{"arch": "unet", "model": "segmentation model", "dataset": "rendered solids tumbling over patterned floors", "train_examples": 97500, "image_size": 48, "crop_scale_min": 0.8, "horizontal_flip": false, "rotation_deg": 10, "num_classes": 25, "norm": "groupnorm", "activation": "silu", "weight_standardization": false, "channel_attention": "eca", "pixel_unshuffle": 2, "widths": [48, 96, 144], "blocks_per_level": 2, "block": "plain", "attention": false, "upsampling": "pixel_shuffle", "label_smoothing": 0.1, "init": "kaiming_normal", "optimizer": "muon", "muon_scale": "original", "lr": 0.019, "momentum": 0.95, "nesterov": true, "orthogonalizer": "newton_schulz_5", "adamw_lr_other_params": 0.0011, "l1_shrink": 0.003, "cautious_weight_decay": true, "ema_decay": 0.995, "steps": 38000, "batch_size": 384, "epochs": 149.7, "lr_schedule": "constant", "warmup_steps": 760, "weight_decay": 0.02, "adamw_weight_decay_other_params": 0.01}
Rows from block 7 of a small segmentation model, named by matrix and row number. Each number is 128 + 24 x the weight over its row's rms, rounded and kept within 0 to 255. All counts start at 0. Numbers have three digits each.
After each channel's rows are labels from the 100 images, of 14848, where the channel reaches its highest value: "strongest on" is what is common among them. Only what is clearly more common there than usual is listed. The data: rendered solids tumbling over patterned floors.
# conv: 3x3 conv (model.decb.0.1.conv.weight, 96x96x3x3, each kernel summed), inputs 0-95

conv.32:126044133136129123105088118126107130134120137113143133115075120139113132123113146126133142113126070107127131125143166101132131126169130141113129130111115127125140132044107109123118145125120135129127152113134108133103138115136110122119084132130136125043104104122105131125103167051143101143
strongest on: cube; largest object: cube

conv.91:076154135129097113119125125096094155122056127079105127149089148105120134098124045138138146135122085139135113089140124112134097125136083119111136128141114127125125108091129130128110127160147162146131080100154122156153148119143101118145135118144130156098099115116113121126128116089129079151
strongest on: sphere; largest object: sphere

conv.47:148061147093102129125108116152133120117094139150135126118090135094116099145102134136120122125129106050124109114108111136109140117094165094163077119156116159120114124106111142123145099098121150116112133111132077164155152108123064142110094134150141130147129123118118092136161089138120107144
strongest on: cog; largest object: cog; wedge; star block

conv.30:099145151135120133128092130125063110123121139115124122129116174130130103111136126172130113118112147120136122123106127123152123131111102134113132122004133130134105140158112115127114152141151162117113104068135107065122128121105105091101117127144111115111127155130136146107107084105112128147
strongest on: cylinder; largest object: cylinder; tube; largest object: tube

conv.40:124133156103137139086130149130112117129113144122132163140109131129157146068117066131123151136142104125120107133124100102145111123150115122112051087120092130146153128127123125114148134147178093132120147117127138124143092134128140073090138058174146128105135126133133127167133139131150088085
strongest on: dome; largest object: dome

conv.93:119132134130124138104087129119138121151119120131115147107088015097136136150121132161119124076125102146135122108114107119141089125133129109082108135115099119129123129148115106133123094154131125127134120104107106190111160106114130098093062132102114110106074132118122126119122136112117118158
strongest on: cylinder; tube; largest object: cylinder; largest object: tube

conv.49:099160161134115108102050135142106120128071137119096112127111144168121136143111145149143131159108080136143094107139122152120099160145075116105105149138136120124101115126128091102088140141133171136122107087129088136106166138129134098111141138105114104108132108116151085109117115102111107169
strongest on: tube; largest object: tube; hexagonal prism; largest object: hexagonal prism

conv.34:134103148159129136113145148122120179122131068127157127118101131107129132101132121129118080105122150098173117137089134144096092102100128106153121129131134142094106112125102036086125112106112126109142095114098133154127126139085105130093113127121119124128135147194125106138111101148117107155
strongest on: twisted bar; largest object: twisted bar; jack

conv.77:109133141087138112133149131153127114128139130123118172135098150115177087098139061141125125137122106139105116140103127126144123081085094132100105106141122124144143125107116118102126135102142117145126139105130104133144127105130144108102122137189132038129122109123171124190127088128131087121
strongest on: disc; largest object: disc; dome; largest object: dome

conv.50:138059125115142106096138021120136113097143134143177134103064148107133122125106137142122142101107134090117137141117099134127140162127141144157119124126145139108130120138112108104126088077129135097089142119111143120110142128120102130105105118113085123131130127116119082127120126139078129134
strongest on: cog; largest object: cog

conv.89:162126135114110098111125129143123117137122122125132154140110122101121130134111128116133116137111129123114143120124120118115103136126152110122151111109130125130192129087119114123143125126127129111102189111070117111119124038116130133115115115101133134128165017119122123136110135062121172130
strongest on: dome; bowl; largest object: dome

conv.12:111131164149111135139137104060119147124100152115123103086101102108089129121098137116056110132132132097115103091132135166156122136116124117126110096098126124111122107094156131122147117137116116125109098104101135086124120104131085177096168129128133187130118112159109145075135119102137127119
strongest on: sphere; largest object: sphere

conv.21:054119135134143168113131121121130129116162122129125150127103109125128131126137136117132129121147098134137128175129134108135146124111085115122122110104108133119053118140124132136133123127125124149102056111156097117113125150115114130115121119121109137130027179120108119112117116153118054129
strongest on: dome; bowl; largest object: dome

conv.17:141135142089101141120102118129092123057111146124115130112100172188145125123157130156114115111130097094126127112117114117129126106132124093143122130040122124142127133072125123106130157137111141116140131109193116041136125143130135111116088126125114122136128142125128144135120139096112128126
strongest on: tube; cylinder; largest object: tube; largest object: cylinder

conv.44:116107140113087135137123095112122124096129102133107134119083147132130171126122130167123103140121147143136141095119106117125179118118115114139142157117105177106125116139128083153146200131109107057123134137118099112128120113112085108105103135110076124111124151137128084133090161154084157112
strongest on: twisted bar; largest object: twisted bar

conv.5:092151136103150125136100123140124097085122086110099103105071147108138155155135120000145108110131114099105083145154124130132143154142118151131142147144088133113132114091117102169125126121124110131137135113098123090127115113125119120106090125120116133142125125115126115127121131141102142117
strongest on: twisted bar; star block; largest object: twisted bar